config.toml
image_size = 64
horizontal_flip = false
encoder_arch = "convnext"
encoder_isotropic = false
encoder_patch_size = [4, 4]
decoder_width = 128
decoder_head_dim = 32
decoder_drop_path = 0.1
lr = 0.0012
eps = 1e-10
grad_clip = 1.0
lr_schedule = "linear"
warmup_steps = 330
Rows from block 3 of the image encoder of a small encoder-decoder image transcriber, named by matrix and row number. Rows with one number within an expert belong to one neuron, the router's apart. Each number is 200 + 40 x the weight over its row's rms, rounded and kept within 0 to 999. All counts start at 0.
Before each expert's rows are labels from the 100 images, of 14848, where the router gives the expert most weight on average: "lies over" is the class under the peak; "patch colour" is the nearest of a few named colours to the mean colour under the peak. Only what is clearly more common there than usual is listed. The data: analogue clock faces.
# router: router (encoder.blocks.3.mlp.router.weight, 16x64), inputs 0-63
# up: expert up (encoder.blocks.3.mlp.up, 16x128x64), inputs 0-63
# down: expert down (encoder.blocks.3.mlp.down, 16x64x128, transposed), outputs 0-63

# expert 3
lies over: face
patch colour: white; black
router.3,130,139,172,179,199,235,167,160,136,180,164,183,183,247,259,217,260,117,197,243,276,201,191,160,181,197,249,183,209,171,188,198,219,195,260,192,263,198,196,183,182,136,188,249,258,134,257,203,212,166,153,119,198,198,265,215,275,245,234,169,225,186,180,219
up.0,159,269,153,202,254,204,159,225,195,142,182,212,234,239,174,227,175,153,158,155,220,184,187,175,205,216,302,180,159,152,150,226,219,262,238,134,249,253,179,240,261,134,162,133,252,144,190,212,173,183,200,172,263,212,251,163,212,233,192,178,178,251,218,241
down.0,227,257,205,160,159,186,157,143,198,223,251,141,167,267,122,144,161,243,292,198,212,218,223,178,182,234,142,188,212,176,198,129,273,204,168,203,281,222,188,183,201,199,220,209,193,182,204,175,171,180,214,62,232,212,210,169,216,239,220,186,189,232,175,245
up.1,165,254,173,216,223,204,179,216,166,175,223,143,198,216,183,242,164,200,199,212,241,176,241,173,178,272,134,146,179,107,149,237,260,244,217,189,232,236,252,249,220,118,178,137,217,132,191,240,213,176,168,180,217,184,204,198,274,297,237,146,154,211,193,216
down.1,206,261,230,204,73,166,180,153,206,143,225,119,165,255,152,164,274,217,228,255,197,156,170,242,184,218,222,226,206,158,218,183,295,172,214,241,247,197,171,237,218,190,256,149,179,166,225,172,188,222,150,177,255,237,230,197,176,236,214,184,175,238,152,222
up.2,185,164,155,186,150,216,234,179,163,274,133,187,137,230,220,222,249,205,237,114,151,213,157,172,201,279,190,182,184,212,109,261,239,229,196,174,217,190,134,263,167,154,153,210,211,261,263,202,213,157,205,186,213,197,216,210,208,149,274,163,189,142,203,170
down.2,265,225,207,180,212,140,183,207,355,203,162,224,184,189,198,198,208,159,213,286,203,217,203,242,206,221,140,222,193,118,198,131,203,172,194,175,244,189,178,221,217,205,191,156,206,233,225,198,226,214,187,144,196,241,230,180,210,168,211,252,122,255,197,99
up.3,241,244,176,184,264,152,205,194,153,234,166,218,204,209,181,154,126,240,280,197,196,210,188,199,242,228,150,248,184,234,239,202,214,179,137,267,139,221,173,165,163,239,190,199,245,183,181,103,225,253,198,219,279,191,133,192,246,165,148,125,212,234,158,192
down.3,216,139,215,230,236,212,262,246,155,218,168,214,190,162,256,227,188,160,199,228,192,212,148,240,263,212,243,206,196,258,246,255,124,180,291,226,125,187,162,211,217,234,211,173,213,213,142,236,186,178,196,274,204,86,148,228,209,237,197,212,181,137,217,171
up.4,143,169,199,240,224,176,199,161,198,152,184,182,192,222,231,235,228,164,227,195,125,236,248,202,113,216,206,182,221,260,166,230,265,212,218,246,218,147,169,189,153,144,131,154,175,204,187,273,216,188,210,146,221,202,254,286,204,197,264,187,178,164,93,230
down.4,294,196,169,160,215,137,247,212,258,227,151,150,166,250,178,201,177,195,186,226,193,188,267,227,150,171,163,261,192,141,204,99,257,137,188,222,275,232,226,207,192,232,196,135,157,255,235,212,164,203,164,174,165,238,198,152,184,197,188,197,173,272,173,217
up.5,140,242,201,188,156,141,147,234,170,276,199,183,220,163,190,232,192,185,203,198,249,217,247,204,240,189,167,185,95,166,243,217,201,248,143,203,256,118,161,241,220,174,303,219,218,226,154,214,105,196,229,177,221,200,223,236,260,205,175,220,238,167,234,208
down.5,206,243,251,278,127,185,189,230,265,188,229,255,147,227,171,163,258,269,152,248,192,227,195,183,205,195,172,162,203,144,235,166,213,269,162,210,223,155,214,212,160,214,125,181,261,215,148,182,189,249,243,223,181,195,193,204,176,304,258,142,199,214,167,227
up.6,187,240,225,204,236,230,175,242,208,146,143,185,206,205,137,171,219,165,197,182,235,210,224,298,141,249,252,159,209,218,207,200,242,198,213,199,204,121,227,216,259,166,209,79,142,173,225,208,166,221,237,170,269,185,134,184,225,179,231,238,216,215,295,185
down.6,257,204,169,184,128,187,170,152,160,286,253,172,144,161,141,273,192,229,290,241,219,137,259,193,163,186,204,213,251,253,126,217,206,246,173,195,221,210,217,196,158,193,183,171,190,209,178,206,207,203,204,185,215,119,218,260,222,170,215,133,132,224,157,218
up.7,200,175,255,218,228,141,176,161,246,205,265,239,199,252,201,213,202,230,152,229,211,238,271,156,178,200,274,127,224,249,239,225,155,166,159,181,235,206,205,125,168,199,167,203,235,133,181,224,219,145,160,150,236,171,248,266,168,175,234,262,219,204,176,286
down.7,259,143,167,185,241,161,202,234,153,217,240,119,225,209,170,217,145,197,123,124,212,242,205,207,155,145,184,264,196,162,198,167,278,227,183,284,229,200,203,168,144,199,171,224,226,233,201,258,179,174,216,167,173,299,229,188,169,149,193,161,238,209,151,194
up.8,269,170,237,206,208,219,230,200,162,184,183,193,162,284,196,145,164,221,279,197,259,129,177,157,267,164,143,190,246,250,197,242,228,102,252,218,148,204,202,197,139,237,219,210,234,172,236,204,204,186,251,280,207,194,174,174,198,238,134,161,206,217,150,197
down.8,205,169,211,216,268,204,257,206,265,213,175,230,218,130,249,248,158,197,195,200,137,206,196,265,249,169,192,197,185,260,278,179,121,165,274,180,119,169,205,217,236,213,207,178,203,196,160,263,174,264,201,214,177,197,199,143,283,189,173,241,254,146,204,176
up.9,200,179,188,145,229,211,205,246,217,141,175,200,224,203,224,262,212,180,245,176,253,290,257,164,214,293,251,190,162,177,159,173,131,111,241,238,210,205,188,193,161,144,250,182,187,132,248,204,237,247,198,123,156,238,211,151,222,207,201,149,195,210,160,223
down.9,225,204,245,137,163,209,145,203,186,229,167,176,178,165,210,180,174,223,185,204,183,219,230,233,123,189,217,203,208,154,255,158,319,122,225,257,268,219,154,191,207,232,181,212,95,259,189,205,166,206,91,147,208,221,203,197,175,207,226,181,239,219,164,203
up.10,194,134,203,206,250,217,222,271,174,214,140,159,144,258,196,125,243,216,245,186,175,208,159,142,244,208,236,186,165,245,182,232,199,186,214,238,149,183,144,183,166,192,145,164,218,218,255,130,276,213,192,221,205,208,128,189,193,210,175,102,215,210,244,122
down.10,260,202,195,147,174,169,205,153,233,248,187,225,151,137,192,167,155,215,326,233,175,156,198,247,198,204,162,178,226,270,241,288,130,149,224,195,199,203,167,162,232,205,211,136,183,221,197,249,198,223,199,221,201,128,211,173,213,172,203,257,188,161,253,131
up.11,210,184,206,146,206,209,229,197,171,157,213,205,171,224,193,216,159,232,346,196,222,196,174,253,229,237,155,168,231,290,251,254,158,204,198,207,161,188,247,189,116,231,194,160,173,186,219,175,165,190,184,252,292,174,169,143,196,161,162,196,211,201,114,214
down.11,209,145,227,195,275,202,238,244,188,217,188,213,157,145,236,271,184,167,194,196,158,236,173,239,281,166,217,194,181,220,219,204,110,194,239,148,138,159,221,203,177,175,266,218,225,197,132,211,210,210,320,258,208,177,200,194,247,232,145,242,179,129,215,207

# expert 8
lies over: backdrop
patch colour: grey
router.8,187,159,264,198,230,164,118,235,168,236,162,244,249,176,260,189,225,223,199,234,204,256,225,195,137,165,258,278,196,178,256,171,175,187,198,160,258,263,182,226,265,210,198,184,185,147,204,189,248,197,115,134,161,200,270,199,208,149,223,165,245,175,254,193
up.0,165,231,263,178,181,112,209,228,280,214,213,241,141,284,221,270,242,140,203,138,188,233,225,167,153,214,190,198,178,178,195,144,227,231,228,180,225,145,179,189,200,214,175,171,122,221,277,172,202,201,254,221,191,185,155,278,239,213,274,173,222,184,237,198
down.0,213,248,138,158,113,106,238,134,165,227,191,174,239,209,220,219,214,215,196,215,200,161,165,259,216,188,181,135,222,221,261,185,182,168,204,266,219,249,172,135,203,248,209,205,211,134,253,262,168,184,100,165,262,187,187,236,239,208,231,213,203,182,171,160
up.1,207,280,158,163,255,210,208,257,202,213,177,184,257,168,182,177,138,241,198,160,135,183,118,232,178,191,148,286,168,139,216,142,242,230,117,241,164,212,230,161,223,167,191,224,203,179,130,176,225,169,159,207,232,223,209,234,232,175,223,240,185,197,139,133
down.1,190,232,197,186,217,226,263,214,158,268,131,185,211,236,181,200,130,196,137,237,209,185,230,148,211,213,191,238,222,176,134,51,238,226,210,188,213,238,181,203,213,218,244,246,186,207,202,134,226,220,256,216,165,296,190,264,158,227,208,170,185,239,240,196
up.2,185,215,252,215,238,173,212,221,159,246,260,196,72,178,170,150,189,226,154,254,207,250,180,157,186,173,165,180,226,178,178,163,239,188,153,204,119,187,177,241,210,209,196,226,229,208,153,169,247,272,163,158,219,226,253,237,184,148,158,278,260,162,158,163
down.2,177,283,228,215,183,238,236,237,170,192,198,133,173,280,120,209,217,212,128,234,215,207,229,178,199,203,206,203,213,143,148,172,207,270,129,153,210,220,255,194,160,146,210,265,197,127,216,154,232,172,258,163,210,246,202,251,216,222,218,143,199,268,202,251
up.3,215,198,202,151,200,170,196,190,157,164,191,231,268,166,178,212,148,233,200,228,161,214,213,224,153,216,129,186,152,134,142,231,219,241,174,251,213,235,230,256,209,187,251,230,235,248,142,240,250,102,157,188,282,265,189,109,135,209,196,225,206,188,200,234
down.3,177,233,234,171,196,231,185,201,225,230,130,150,152,214,185,174,191,267,201,246,169,239,147,194,207,208,188,238,218,134,175,84,228,159,218,209,250,216,175,238,198,183,251,206,154,154,189,164,229,242,211,205,183,348,163,179,209,129,219,198,170,198,258,194
up.4,180,262,199,226,242,215,265,139,180,224,225,215,184,147,170,239,166,234,211,157,142,194,238,200,142,132,129,196,169,166,241,152,189,166,186,223,272,202,266,197,206,176,241,243,198,213,159,202,214,85,218,182,256,219,203,154,229,198,174,246,187,161,143,277
down.4,187,217,292,189,195,286,198,222,219,310,238,104,181,206,193,214,150,264,256,251,156,195,180,153,239,195,110,187,178,194,210,125,185,225,234,249,206,116,176,219,164,215,197,210,144,227,176,193,196,188,203,186,205,251,228,223,257,183,171,205,176,201,228,210
up.5,226,242,199,285,246,161,231,274,207,221,203,223,183,172,170,193,155,182,229,205,200,203,267,191,165,274,150,231,183,129,242,202,147,118,142,230,252,278,184,288,278,174,218,201,183,206,189,222,218,182,176,168,204,195,252,206,227,158,210,130,165,166,180,229
down.5,208,197,185,211,196,209,225,244,159,254,155,174,239,236,255,240,204,159,225,200,215,187,178,191,218,214,230,166,208,152,172,22,255,202,211,226,221,152,177,235,242,234,265,189,169,205,179,234,223,226,209,161,167,312,160,140,208,199,185,167,205,209,252,212
up.6,126,141,238,224,195,114,233,175,280,209,299,241,148,171,279,221,217,133,175,162,190,283,147,152,159,142,211,161,186,219,190,230,205,203,209,132,165,182,179,183,227,214,155,195,156,242,256,194,171,220,266,188,189,218,194,191,223,198,194,213,224,158,170,206
down.6,145,205,174,199,132,200,159,178,244,186,219,213,191,244,206,187,257,219,209,217,161,213,224,240,226,197,199,189,238,198,287,266,176,204,132,263,236,148,187,154,186,257,144,242,186,136,231,190,210,182,154,130,253,175,260,212,252,209,280,162,235,185,105,212
up.7,199,178,282,193,186,199,189,156,183,222,278,193,189,190,216,124,131,182,122,231,211,190,203,129,174,190,157,161,200,166,116,225,258,221,311,211,128,208,195,137,202,186,233,231,266,194,189,242,221,215,236,184,174,195,219,188,189,159,187,264,211,258,169,162
down.7,155,230,181,272,192,185,142,159,182,150,276,190,239,191,149,213,165,241,147,190,183,174,263,211,182,175,169,206,156,239,201,267,197,233,158,171,181,232,214,170,212,126,215,247,244,212,234,163,247,181,213,205,210,96,260,262,219,145,201,240,144,211,203,119
up.8,118,287,219,241,198,169,163,225,202,219,205,207,238,204,193,205,123,193,248,223,167,218,185,199,239,199,176,191,180,136,249,185,176,215,262,130,143,264,210,266,227,212,186,209,174,279,185,173,153,147,233,186,189,221,167,132,237,149,216,169,141,236,110,212
down.8,148,228,191,178,173,234,196,222,208,246,186,190,273,206,267,190,198,153,273,195,110,178,233,123,242,172,206,233,234,302,151,153,167,144,196,238,175,230,115,242,226,225,164,163,204,190,225,201,192,245,221,145,204,183,198,221,196,187,247,154,206,212,110,223
up.9,299,162,232,199,154,190,255,172,203,199,151,206,152,83,199,183,189,237,204,238,215,213,232,176,202,162,244,162,208,242,150,221,167,191,198,198,205,218,245,243,221,227,222,167,190,249,281,272,208,207,156,236,214,218,145,184,171,140,109,154,128,230,207,177
down.9,237,181,302,238,168,207,175,213,240,184,240,204,238,189,142,194,260,222,251,184,183,199,149,192,214,176,220,207,213,114,235,187,218,173,227,142,205,146,252,201,188,152,191,160,230,229,203,169,174,146,161,199,165,246,259,96,268,179,182,276,231,145,251,182
up.10,158,217,178,184,295,210,264,235,249,166,204,151,297,174,172,236,166,234,179,202,189,150,226,261,232,163,181,225,140,159,204,232,196,226,194,216,206,256,234,215,251,161,216,238,199,218,125,235,224,159,187,110,223,234,158,196,164,153,208,168,143,260,215,257
down.10,204,205,209,219,209,249,240,230,188,241,206,157,219,200,212,152,155,204,203,165,249,161,172,231,185,212,179,202,192,200,132,47,218,220,210,209,247,222,162,231,114,234,240,202,146,202,182,201,208,248,210,237,152,350,208,172,249,179,217,189,191,181,188,202
up.11,158,138,184,178,182,167,209,130,216,147,187,153,176,223,208,239,245,136,165,202,205,156,131,311,177,232,267,158,215,294,172,214,196,261,241,162,198,152,185,170,207,228,165,191,263,216,255,195,159,258,167,203,209,237,222,173,238,213,239,262,216,203,227,229
down.11,274,143,162,134,171,111,134,214,155,210,193,243,217,221,197,188,257,162,201,188,223,196,201,163,130,155,232,241,195,189,209,241,205,199,187,188,225,237,218,132,171,176,200,184,254,229,234,222,188,214,127,172,200,153,265,151,208,221,235,316,199,256,151,227

# expert 14
lies over: backdrop
patch colour: grey
router.14,143,166,295,171,180,197,148,251,146,227,242,208,258,142,281,233,172,183,184,215,233,223,218,196,216,266,206,269,183,243,143,179,227,198,172,140,212,235,188,214,257,226,153,157,155,193,187,258,231,251,139,147,221,241,183,190,139,170,231,186,181,197,171,140
up.0,165,233,293,230,203,191,210,216,219,179,197,167,177,212,177,281,205,214,235,158,218,208,166,255,206,209,167,136,195,216,167,153,204,184,176,150,250,152,255,217,160,160,233,165,140,203,113,335,167,177,270,184,238,212,181,247,167,207,169,236,223,244,218,176
down.0,170,168,151,271,255,144,239,255,162,260,249,177,259,142,187,236,158,159,177,203,258,162,246,187,288,137,176,196,185,185,142,230,163,209,205,205,173,219,290,187,213,216,259,151,207,160,269,243,202,200,180,212,222,163,200,146,204,186,171,154,161,182,241,182
up.1,179,188,221,223,202,189,181,268,168,235,156,236,221,176,140,156,163,217,183,239,182,272,225,188,163,202,221,217,200,182,232,218,190,186,150,141,206,254,258,235,228,120,219,192,224,211,191,66,204,261,181,113,215,193,262,242,149,190,164,177,141,147,181,231
down.1,152,204,256,272,231,257,199,190,198,169,160,165,198,220,212,239,170,214,123,233,196,220,196,190,221,192,226,183,187,124,202,30,241,218,186,215,190,187,260,223,152,175,206,266,196,212,154,118,204,192,215,172,195,253,156,244,194,219,214,171,230,249,228,211
up.2,259,274,218,182,215,174,214,149,188,191,172,120,162,179,203,213,234,196,238,215,214,154,181,267,244,233,198,212,220,203,253,246,151,215,193,224,198,239,243,192,151,155,157,230,274,204,357,217,174,181,167,253,193,166,185,224,269,232,180,202,235,209,150,203
down.2,208,185,144,219,226,224,150,215,188,272,192,204,197,167,228,242,161,149,257,189,222,214,209,226,194,186,200,210,226,260,299,302,149,158,176,169,153,195,236,205,221,260,250,221,235,206,227,313,217,199,213,217,189,121,169,121,223,177,150,216,170,215,231,181
up.3,134,199,249,204,209,223,156,144,218,189,184,211,259,199,175,246,207,214,172,204,214,223,195,240,198,177,124,221,170,73,252,257,126,198,179,192,179,227,245,289,242,240,167,232,185,206,144,157,151,159,231,164,190,220,230,214,236,251,139,233,135,191,212,227
down.3,193,215,212,181,188,260,125,255,216,220,156,212,182,214,231,190,166,250,157,224,146,226,196,203,155,211,244,277,268,144,227,167,201,174,227,223,229,160,120,279,173,308,194,159,134,257,164,167,191,257,243,144,157,200,230,193,199,212,201,221,172,221,227,230
up.4,181,229,180,230,154,189,218,176,175,234,211,243,205,159,162,213,174,183,191,186,159,153,179,125,175,212,209,194,236,212,161,259,215,155,197,224,137,254,138,170,227,219,196,210,217,219,269,186,174,222,176,283,256,166,198,232,163,278,145,192,279,265,138,95
down.4,131,171,200,230,215,169,213,226,198,233,176,157,238,195,306,223,220,201,232,209,215,198,158,166,234,182,238,192,179,299,261,177,146,121,247,259,178,181,163,159,237,249,205,161,175,238,181,217,195,242,156,258,194,205,213,177,245,112,223,260,216,231,189,128
up.5,190,241,182,266,198,131,224,220,197,272,215,228,247,227,178,210,155,169,183,222,185,224,186,135,210,264,156,228,222,118,195,202,146,167,208,315,193,226,164,247,220,241,209,197,235,131,242,199,174,267,171,228,190,225,214,218,147,310,206,188,159,208,213,174
down.5,128,181,184,233,191,234,208,227,219,219,200,147,220,202,275,203,158,205,156,200,199,242,224,206,224,193,240,184,176,229,234,62,203,147,228,237,159,251,207,203,225,174,193,235,211,167,180,163,217,253,176,185,190,282,176,242,196,85,292,241,235,190,186,175
up.6,198,228,233,238,159,190,148,234,193,205,227,151,215,173,191,227,204,154,204,170,222,233,215,248,170,168,232,197,195,233,190,169,197,231,236,53,195,178,215,233,193,213,172,165,151,319,148,236,100,236,176,178,249,206,229,195,160,197,154,283,185,179,188,187
down.6,214,156,184,240,303,247,253,237,207,166,204,164,234,142,133,280,139,147,155,211,214,218,192,212,253,210,185,173,185,220,115,152,199,214,208,166,132,215,255,218,230,191,188,216,193,136,164,233,188,210,215,240,162,198,114,254,174,237,181,145,175,235,236,220
up.7,253,186,137,189,176,247,179,135,199,179,186,157,194,157,201,241,187,231,255,300,204,152,215,148,183,167,287,244,204,198,190,130,177,192,153,240,283,265,204,204,153,208,155,256,205,172,204,157,209,201,176,212,137,206,203,216,221,185,246,286,165,237,252,193
down.7,243,164,257,118,121,153,165,190,249,198,137,237,171,188,221,226,241,204,220,236,161,177,171,203,193,203,235,235,296,201,240,328,151,179,252,154,236,169,171,263,174,175,155,206,212,242,159,185,212,163,172,190,200,163,238,207,216,210,239,199,212,172,155,239
up.8,203,180,157,152,227,168,207,228,153,245,223,154,206,187,221,245,195,253,285,204,199,207,198,155,164,186,168,223,168,248,257,226,207,206,177,284,209,204,234,235,275,125,253,197,239,230,130,212,224,217,223,232,189,259,226,255,224,121,195,176,239,104,215,259
down.8,196,262,132,232,176,192,170,195,239,176,196,209,149,216,205,240,217,193,106,219,124,220,241,202,237,196,190,198,228,186,177,143,225,237,133,171,197,190,221,170,134,163,184,274,237,161,189,214,238,126,212,147,232,237,209,273,133,239,234,113,146,202,222,242
up.9,204,271,254,214,178,134,227,223,206,133,230,189,236,131,219,237,199,138,255,155,191,206,201,247,212,246,227,179,189,253,203,144,244,230,207,151,242,153,160,197,260,194,184,117,146,278,115,234,187,153,214,166,236,210,185,203,228,200,155,218,207,249,264,191
down.9,178,181,167,215,258,201,274,185,143,181,219,166,253,195,133,240,222,161,205,206,251,191,235,192,225,109,175,179,165,216,161,251,175,244,210,196,175,211,262,143,213,158,263,225,139,137,207,172,220,155,168,230,231,130,229,211,172,120,137,115,196,199,207,197
up.10,259,246,128,197,254,211,198,232,223,280,237,131,162,243,234,220,191,127,194,184,117,187,153,128,214,209,132,281,188,179,188,196,201,201,250,252,221,222,137,176,208,171,210,227,206,207,205,214,200,223,204,169,130,143,139,225,222,215,247,203,265,212,164,156
down.10,208,186,189,172,175,232,208,256,212,263,148,253,208,266,233,223,139,256,158,221,175,196,168,230,214,156,234,148,216,239,179,163,185,185,235,264,165,179,103,152,244,203,183,221,129,256,154,215,258,227,190,234,227,198,202,260,214,189,254,129,284,159,176,193
up.11,253,148,123,134,220,226,149,203,217,204,226,164,182,176,178,226,198,196,194,260,173,206,201,131,186,254,251,213,230,143,200,175,138,239,223,197,197,190,213,242,217,87,165,225,191,185,227,156,192,238,147,223,159,183,284,201,244,173,276,217,178,284,185,149
down.11,142,152,309,195,154,244,172,188,211,245,152,272,163,214,190,222,238,216,266,277,153,255,177,275,180,230,208,208,175,167,250,183,224,131,201,209,177,172,242,230,150,177,216,177,161,249,117,175,169,187,183,183,175,185,181,213,219,246,215,176,249,185,190,268

# expert 12
lies over: backdrop
patch colour: grey
router.12,235,196,243,212,187,223,243,181,186,194,200,248,261,210,254,163,226,220,179,242,273,143,162,232,171,232,219,308,173,110,177,175,132,199,167,171,226,222,147,177,245,189,149,213,204,206,231,204,207,188,152,166,271,205,121,210,232,231,137,134,242,147,186,177
up.0,187,168,228,229,202,196,210,202,237,128,179,158,204,177,240,198,139,209,218,230,184,188,136,238,212,194,127,209,182,224,147,190,232,206,139,206,254,165,208,213,157,129,239,94,129,183,259,269,149,165,174,223,160,245,113,158,163,239,199,245,160,168,221,186
down.0,229,204,179,118,173,196,185,196,162,162,201,244,256,227,152,214,191,161,135,253,224,205,305,179,226,90,164,209,200,186,243,147,229,293,205,170,169,212,243,146,179,140,186,248,187,186,233,181,250,151,168,198,249,247,256,209,210,213,203,179,189,178,184,152
up.1,145,233,183,242,159,231,203,160,244,128,200,183,154,121,190,228,219,236,184,196,191,188,231,243,201,232,132,276,247,247,209,231,225,203,238,177,210,124,180,200,191,189,227,98,114,206,231,210,154,155,258,234,176,220,181,200,173,155,225,232,214,123,262,199
down.1,210,177,173,137,193,309,218,178,155,204,170,214,222,194,193,237,181,187,123,206,179,238,248,236,258,149,147,195,234,171,266,217,153,258,155,209,206,167,218,104,240,215,156,316,187,160,186,173,190,152,200,212,225,227,259,190,220,180,230,176,240,169,166,201
up.2,218,151,194,250,209,197,230,179,222,186,206,252,186,224,231,202,168,165,233,231,234,193,215,203,222,226,220,150,153,242,250,327,206,129,215,212,83,238,210,166,153,248,164,213,240,184,195,138,243,214,251,199,133,131,148,192,180,235,201,148,176,235,221,161
down.2,197,178,257,236,241,187,195,216,213,226,178,216,244,113,257,203,142,191,245,195,211,220,211,189,200,232,220,184,162,271,273,216,142,122,265,203,160,230,220,220,169,193,193,139,171,240,195,220,176,200,211,275,129,140,162,122,267,142,196,252,218,237,215,161
up.3,156,318,213,217,238,219,231,193,138,152,208,195,228,185,176,241,143,189,299,141,178,230,121,227,231,241,206,207,249,105,179,131,196,208,142,245,203,177,238,181,255,211,183,210,152,193,264,241,220,195,176,196,259,220,161,154,208,196,192,197,208,210,168,194
down.3,216,177,206,225,263,216,246,234,171,206,219,220,199,190,156,192,176,171,132,182,171,215,228,175,220,220,183,182,168,179,129,186,177,252,163,138,169,222,228,237,178,166,181,328,237,212,179,194,197,165,278,232,166,191,174,306,185,259,169,88,197,182,177,230
up.4,231,172,222,179,189,184,207,154,229,151,181,199,214,238,227,184,280,228,192,256,203,164,231,264,140,197,294,218,131,242,209,183,212,241,202,249,265,141,179,207,176,155,88,158,193,202,267,132,182,167,176,208,251,196,189,242,265,189,187,187,198,201,267,216
down.4,249,199,152,163,154,164,168,171,238,212,220,251,128,260,142,172,283,218,195,235,218,134,190,177,179,239,183,228,219,146,200,208,227,226,169,259,209,184,181,185,218,232,214,202,223,161,196,149,178,168,201,96,221,235,256,217,146,273,197,221,242,216,114,268
up.5,173,160,189,267,160,248,146,220,196,192,250,187,140,214,190,218,215,200,234,212,202,179,156,205,238,155,239,206,231,265,265,216,171,84,198,213,151,215,165,96,137,207,193,242,209,200,196,142,197,193,220,210,147,214,264,229,284,146,180,250,207,248,184,187
down.5,164,154,311,244,210,289,204,277,252,196,129,165,264,197,245,204,186,182,239,200,162,217,183,182,197,231,205,210,150,224,208,213,197,195,187,186,185,136,183,265,113,167,117,171,172,216,145,177,189,235,185,233,143,131,208,176,197,215,221,196,265,227,198,201
up.6,201,215,216,175,180,147,165,228,171,185,205,195,216,155,193,197,145,239,164,176,129,271,135,208,257,176,146,190,266,129,184,120,195,236,242,212,264,209,229,230,238,180,176,209,182,308,212,270,172,170,121,167,178,207,193,195,213,167,250,222,242,192,226,263
down.6,216,173,220,252,224,189,261,200,157,241,145,185,192,184,226,215,147,163,128,237,205,185,185,211,249,235,155,170,177,186,198,83,171,253,264,211,159,207,176,219,216,267,216,307,217,192,160,236,169,229,281,221,130,256,149,192,191,240,194,187,224,221,229,190
up.7,202,198,230,144,185,168,195,246,164,217,184,200,228,143,230,231,181,250,159,171,124,219,260,226,194,178,238,162,261,167,229,118,221,230,218,245,224,197,278,204,169,206,194,229,207,305,165,152,227,277,167,120,110,184,210,232,221,186,242,177,227,161,197,198
down.7,168,179,214,217,211,209,242,214,179,253,158,184,165,287,250,215,175,209,180,197,178,216,140,183,214,252,204,187,169,187,151,75,185,157,220,195,180,187,196,259,227,236,227,224,230,160,185,194,176,224,222,158,188,326,147,173,170,228,169,286,170,243,210,271
up.8,201,171,197,202,165,260,173,154,272,152,246,230,198,231,160,249,241,209,195,279,198,159,256,260,138,180,264,234,145,207,197,166,173,248,239,144,263,255,109,201,205,182,192,182,226,154,225,217,137,261,220,236,257,213,162,223,246,212,164,228,198,184,173,226
down.8,178,235,192,167,126,172,136,136,280,199,219,245,212,316,168,118,276,224,183,196,203,217,222,211,190,204,188,169,223,130,171,121,213,211,137,199,245,217,225,188,236,201,159,200,183,201,204,186,219,226,165,193,241,283,249,243,184,231,219,199,227,133,174,179
up.9,149,259,155,191,221,190,200,235,136,189,185,227,230,185,165,228,91,213,258,220,245,247,182,207,172,148,253,219,256,162,160,182,225,201,196,254,138,235,218,181,252,242,231,220,192,254,161,277,220,218,217,180,247,222,249,133,243,152,152,158,194,170,137,170
down.9,158,212,232,266,243,237,199,260,133,238,229,156,229,191,161,179,147,181,137,183,178,221,239,120,230,219,217,194,176,138,127,141,222,231,194,176,138,215,233,243,163,134,195,231,232,213,177,150,168,208,262,192,158,266,197,280,183,224,176,146,169,235,229,228
up.10,224,139,189,190,149,179,174,137,232,171,176,184,193,217,241,226,333,228,195,248,189,123,227,274,134,191,264,247,169,212,161,151,191,263,139,234,230,119,163,186,170,205,140,155,216,161,238,179,189,195,179,216,209,218,173,247,253,198,178,207,204,200,220,189
down.10,252,237,165,175,139,152,185,168,218,202,206,199,146,274,141,204,258,240,134,199,154,186,170,206,182,188,227,236,217,116,176,171,279,235,153,256,218,165,188,216,263,219,206,248,243,134,214,179,163,202,147,146,228,213,257,189,134,250,212,185,231,212,130,215
up.11,215,179,238,227,181,238,234,185,157,171,207,220,195,155,198,195,345,199,190,184,210,162,261,215,171,226,261,244,188,255,218,170,190,204,177,194,237,107,169,180,145,222,138,177,165,229,288,169,186,157,162,178,262,194,174,256,269,216,198,229,187,194,263,211
down.11,256,204,171,165,164,162,214,227,243,177,168,209,140,255,94,179,262,202,178,225,182,233,185,243,199,168,221,240,223,154,208,209,196,269,168,229,248,199,174,167,230,240,165,213,205,144,203,157,154,231,202,115,210,156,206,262,125,258,208,153,254,177,158,272